A small image embedding model, trained from scratch.
Training: soap at rate 0.002, 18800 steps, batches of 256, held-out accuracy 100%.
Rows from block 3 of a small image embedding model, named by matrix and row number. Rows with one number belong to one neuron. Each number is 500 + 25 x the weight over its row's rms, rounded and kept within 0 to 999. All counts start at 0. Numbers have three digits each. After the name is the row's rms in percent of the matrix's.
After each neuron's rows are labels from the 100 images, of 14848, where the neuron reaches its highest value: "peak on" is the class under the peak. Only what is clearly more common there than usual is listed. The data: drawn branching plants. In brackets: how many of the 100, against the usual share in percent.
# fc1: MLP up (model.blocks.3.mlp.fc1.weight, 512x128), inputs 0-127
# fc2: MLP down (model.blocks.3.mlp.fc2.weight, 128x512, transposed), outputs 0-127

fc1.432 098:465484470503531519509499496490507480507517528487507492509477491498493473475498537469496480508469491468458481536491479536538450454472490484517486500488506543515455522512483499518473492504484487445487524499509510480518490519451468523509560543487505433515511493532511533488477494490441481539495505502509512471479543511521489501481506474465478443505533510504457470486477441502514479507480
fc2.432 085:504502503483506449493498533499498480488471499469537487501490497527481535476488437536522514497516516484512507478516560486495518485476504523473555513486538466501526480497508535506507529485463484472490489487462498468541473486508520498443516500498549535460487532494499476498522479495506466493535537464500490493496496536498459554504446483522492520544522521494495448526474475546508482507494
peak on: foliage (32 vs 8.6)

fc1.101 096:477527473469495528476496509435480525558520516487501540503494517504480467476497493494491487504514457488489524484472504462475491521481490493515502509490493536517511455442479516495521500538534519492534520422520532521504526537443513488504487469462490496524468466486484493530516517522484564505498454463533512486497495477505509493462514491511548520523537508464526509528509514508507482508501
fc2.101 102:469472523460479541509485487479513454490509496512486491503475507498526460533472508469544499493477497524518519458496506509515488464504507505438496492506486500457478460496461525488539498516485518529517483498523490517471528504470494558506507549515565462501504490510529458512501529495522507496534553499482526519504476487475486456533480492498498482474486473501480504508569444494456500489525
peak on: wood (57 vs 6.2)

fc1.285 091:499510518501522525436465532487488466467521485475525495467471517491518484520502503513493485479465486517507517482544483474396526508547501511509487463521485530490491491452491504514507542525496519523501498501536507490500492474478509490486472505482490512483491521522487473505524475494475508463458513487462463484494495459471466522517504522504513492523489423470456526509480497470484552517513
fc2.285 101:521536449474470503528510476487529461533501484523492466498519512500486506561466540437514482521530482465526467498493518508536490512541501565487528486517503508515493520532547519465497502492508514531517487502549526520506484520500497506482479519499481561506512513521484497470492515493495489478472543492506510495504497473524477502480545539482549502524482468464519518464504463477533461512520
peak on: ground (76 vs 16.8)

fc1.304 093:451496482479502473514556528475495514482517535534521493492471511488511429475524548470477509498434524447474500545494540516492461505484523492497503541483526561486483508491491473500459508493496513475512525490512496493486483456500479519529514495504513492527524529489498485468496468473496480507456496488506476496478494491488524505477454492486493533499557457495506469462522456521511498472517
fc2.304 097:517469516501528454508512493460522493507509525509516469506457472479491547445485501478506499470522528512501497475491502492507515492472519504500481514473548500450517490524465511510513472475495497486489472497495466533525481508495518513486465494487496514522478543436474530455538466488468518527501531496511519475514542526500472503513461507464520519497528534502533474507497455500496450582530
peak on: foliage (27 vs 8.6)

fc1.394 098:492470493476486469491528505530518511503498540489511456473451517487497510498486506518497517503496476498465488477493499511457484478474531487502544537508541481491496510449492507502502513480461475477502482467497515480509483512484509489512534521487492551490510478540506513520465438473497461531467529518485527556518459521523527534482468517552494524472503438518504457520492492485524446472464
fc2.394 086:508494494500485450542485471546483497476538489477497473571480509454480496462494490525510476512513510491499496484483546488516501485474493521503534504520524499516495481514507511450542474506525462488458508536511454509552503514473501495464465513485501511473462509469454510514483505482478510486455492473489518505510511510507477466492450486472481528480469495477541494566539485484465541509502
peak on: wood (48 vs 6.2)

fc1.350 100:482520453477491487496491490482493514559462510531518499483496550480494489439505532518498496457513503504531501500514476493520512518517517532555453535453512531524500521491483522482485484488502546506548563513512490497462497510514509516502489477509510464512485503492479492534468469494523503498517521513516504475538492552524472482524528542472529524540517507479507453485509482504502451461463
fc2.350 091:443523512475485496530467465484506510481485467514454492456475514471503534501487492509515459512508523537511512468531508536534499505483475553486414454518483495512474462524500515494475504496510483519508478469518521515528513509482502509483495521480497485509504536495500471533556479468509491482559502498452499522487498528487432482547473480508501491493498490534475496531487501501489458473504
peak on: ground (45 vs 16.8)

fc1.340 112:481461558514511507471489511502509471486468510506493498488458531500542508484495543525483533504501506495434518555471518449500513476490473511438512502496489499491509504475504491490439534483514503461520494518473505497509489477487506559461518496523495501499468491521463476503519501507522509524500497511521454492531565462502490541501498489500477521461497459466498533502472526520530553494488
fc2.340 111:499506492525502471499496445512506485470560497479505495539552521474501446527501490485491531460530492523549434500452491545515536502513481535498521460477501524470496517500513494510504493490517504517473490511503492525513482507505469514497503557519520510447502520508498529480561490499503492499531490502516559459544530510521485478491507526486496482553491486468525477512491508499508489556516
peak on: foliage (38 vs 8.6)

fc1.207 104:459445456553504505512518510513476506480477484463500478515515490460524475484544479481467512515487491457511507505473509482498553513546522488522501456476485527474512485516494488505534474498523506522530515464494500511488513530470521518489446509494493454506500509552494526538477529482531474466508525510491513446490477492518473495541508473495488551540503449516511457470513536516502503524508
fc2.207 116:480549475447492523513488519488451474521459486494549459493544568475479488528458491557492482464494519521498476514462537495500491498512482468480475481487488470454462513459504460534496505495513556491526548472527538482470494524501497502494496490492481486499472461485513532486500491479506495485535486541495505502509508512483492521488535514531491534511505475491453498484487525503529471486494
peak on: wood (38 vs 6.2)

fc1.203 099:474471477464519447466511478512511503535485551494488485510448475480479509513517492476497482486463512494482506500478483500458492503462532527530541509513538485515490505463499509503503495467440461488473458491471484465500500498466492497487498535501493543521496506524452499511449461495513469582510523530512514541502463512490510514485483529501481532514514484513519480494471502484506443494459
fc2.203 089:488464482509513493501445482551507552531525490503483468534455523502487487502484496520503495545528518499520458454474528483499509464488450505564530512495490488521496489504532480498511512497467488480475513529544483506521464512508494507464494523487493516469460459464475490509506515476471521506470510503517527540515511502524522462471479480483486484514459461473477468544483498451494553519498
peak on: wood (38 vs 6.2); foliage (33 vs 8.6)

fc1.141 096:518470511500480507475503478482490488449529497488515476520513483457491496491481475440488465499527500468496467515488493541466458493473496513484490485531501480506532527493509518493482507525454503551525475503523505470553520506487481513489491504503488478531486464490505518528436505473569496468494526482466562479505487456496496522478516488482520504495481505506538502502543528482496467548442
fc2.141 098:455481510510508502488477541498533461466509532480496535513532499515512493446511509494473538496530493525504507479528492497488526500498484494541512475491497454464491492480488514488522490530529518537471550512516495508476520495526513448500522456485534512532499479508556557523499516488554450483529508546510486535510476497482496471488542508513496513489470527500452497473537538470454504497487
peak on: foliage (34 vs 8.6)

fc1.390 102:501520484499507505474475520552468469554548541491467517518485488480543526496473500477477512482477487482531502500546477500535479478471483418489537476517484452460476487497496491500514507517510539505474516472558457499465492483493487488511478522518474503498522554474469519456486537531505471513512528503496465518512538533497497503514487505530519527494479473498510460521498481488505507467507
fc2.390 104:526520450534507536465500474504483472545493500523503514494497492494519492520531514495493512497500488489539517520475488521485451507478496441494523493456461501511507486525503529466503544512477468482505517523430518463471497449483502458509506519556487458498515495514462513458477497564493518517481479521472488484453494488470496459480505517521501518534489519505506547480483511530542512494476
peak on: wood (40 vs 6.2)

fc1.11 099:521487516513455485491524496450442524473503466503520506559495468470509486492498504443464488462536530489486463531536459516449468517543508533500485497491467505513482510482500461499474540554497520537505505467477510461464493501463471481486505487499499508509508481530501477502480517455533493497478533480462533472488488532527504515463532510514511471524493530496510498459486525491496489508499
fc2.11 106:468494496497529468482482491503518472472492527510509522481541504533484494493502518488503517515493513484479487483498486499496508473473523487510480484490488449487476512500474499484498490517492500486459558493508472503442466511541478506535487490510490551544463482472529534512490505533588429497520504569513518511551491489487480460487524480480487526482503473491466484483514518509460488496548
peak on: foliage (26 vs 8.6)

fc1.147 096:487480494493511473461467489521506511512503478506532481501495511496515517470514523487464466472504517451542540472540503459503505493436467539521509488468509531499530477529519498477502499519521525496507495507473522480527491477483469485457524501512502504528529539490485571504475486510552538484489441512483494474492481502495499516457511516503513523474520548518485501505489439491569488500474
fc2.147 099:481492519487513456490510494484539511532503511478473496502496514499524505435489447484456479539497537502494475470515453521517534497533480502476489494544537499478450473453500505512458494541499513511525458512472544502525529532497490527495487514487506489487489522498499472506524432510496482489497490503476483550527521524449525458484505535470499513485524455552518476515520506508476502517516
peak on: wood (31 vs 6.2)

fc1.333 109:470452512532557526476476529511460527506479550486468468518485502493516487482534465466492504500490503501516515495457511547495568509503524468542480482453475513504504484433516465543511475498499517513494534512534448507468503491502522482479481526518486486481493506528478502525491495504511494490491520561517509469483497533478471507555534496506504498519513492524512493471498510448500478476522
fc2.333 107:492524479426448489540505492508503497535485487503538483477545541521559478515482506529531556530508488488499488491498552538506487447503519510455509490479490494466460483518506481514479498513482496471503502494520504497470496525532481503494479546489504484507496493512486480482520481506458535465538485536524526515476535493509473514492487516479499486492469515503451549481469485523555498508463
peak on: wood (43 vs 6.2)

fc1.468 101:486549492533491508471483458532504490469520520466497503471504506502483450494494495528526502502565499444460513520522515489563514521504504531505516528499496507546511520483483508513504500532499536506514513522510481510516535520490487475479481481535479463495503507408501501504490499483492528493521489478500502470537584479486466455480492442504490521521496519479484487521483466508481517506490
fc2.468 099:508482475499503535528540440494487483504511456507503475504460473468488518522512492512437504537508527540550496487498514475478451518496522492497510487499452538512516480510487465499471522513509534471526518521517439475497465522484503490472542522522485493454515485502512531499499506475471494520472512438493541533513471490507510489528493500521461471522492458471492511534510515461520517466522
peak on: foliage (36 vs 8.6)

fc1.153 098:537478483550525528518504465526499486457525468485553472483478505478506535479483510488498493493483460511509548518515525490519498500447484485508515486495505486500510497475488487494483477482523488516513443561520538472519513532517501497506502515510490502481455489487518524556483516480539517515542512453538543531521523467469479515490472482485494512503480534506518525517510525499476426531462
fc2.153 090:480479476463548485459504480515500491486547507491462497515504496528479476445510480496462477492504450500515496487524486523492498495491484457515534487471501496459498482446489539545492528460554447502497491478532486485555538525510527471492474472494520503502506511482521524513502502474540488478500491503453496505532493504509496498494495498531501504491482507518493458505553550478443515553501
peak on: ground (89 vs 16.8)

fc1.86 106:472492490520491488493485505468545460527523489536461536485493497492551509518488527529529491522491494478504483477446538485501479528473503488498468539544480529524517470519549469476452535517496507497517497488501534508508495560525518500481503475477478470542517520509510534497485477447545514532499479509511532492474520495549458520511536527517461491464534494499477506530505485513465467497495
fc2.86 107:466455482430491458516511547487504491445502511473496514468479509515515470508454470508497481490459470507471493510521547490509528463493501521480457513492501512453509507484505509498488496526486509511502487468502547571556518481511482519515483474455510444503527530532503463505522489514473494500532524487465524476470525493520475467536462508507520512498510488525477509491487490492460501496529
peak on: foliage (33 vs 8.6)

fc1.7 104:464494496506480451511509485493528503475504481526502457477493498442490479486491498496516538459495540497460487531503526509477496494527510487531550490486543466515481528478494498479542488470474496465507504499501470498486497529490538494486492493472456570541512470492518542524474487478496479498487478493461522514485426482513513517497481495541493513513497461523458497545541510501507459478541
fc2.7 099:517469519517470479522473506519486518497552517504519477480493515544496506533539507505489512543481496498509433516511496477483474524474508535499547493515493459513529519475520488494538506494497499519509531505504448475539495476512488463501499517501443528500457483474480507475472499456516500499465479498575460495484495506520498478453460473509477528466511512461533487529499462493473541492531
peak on: wood (29 vs 6.2)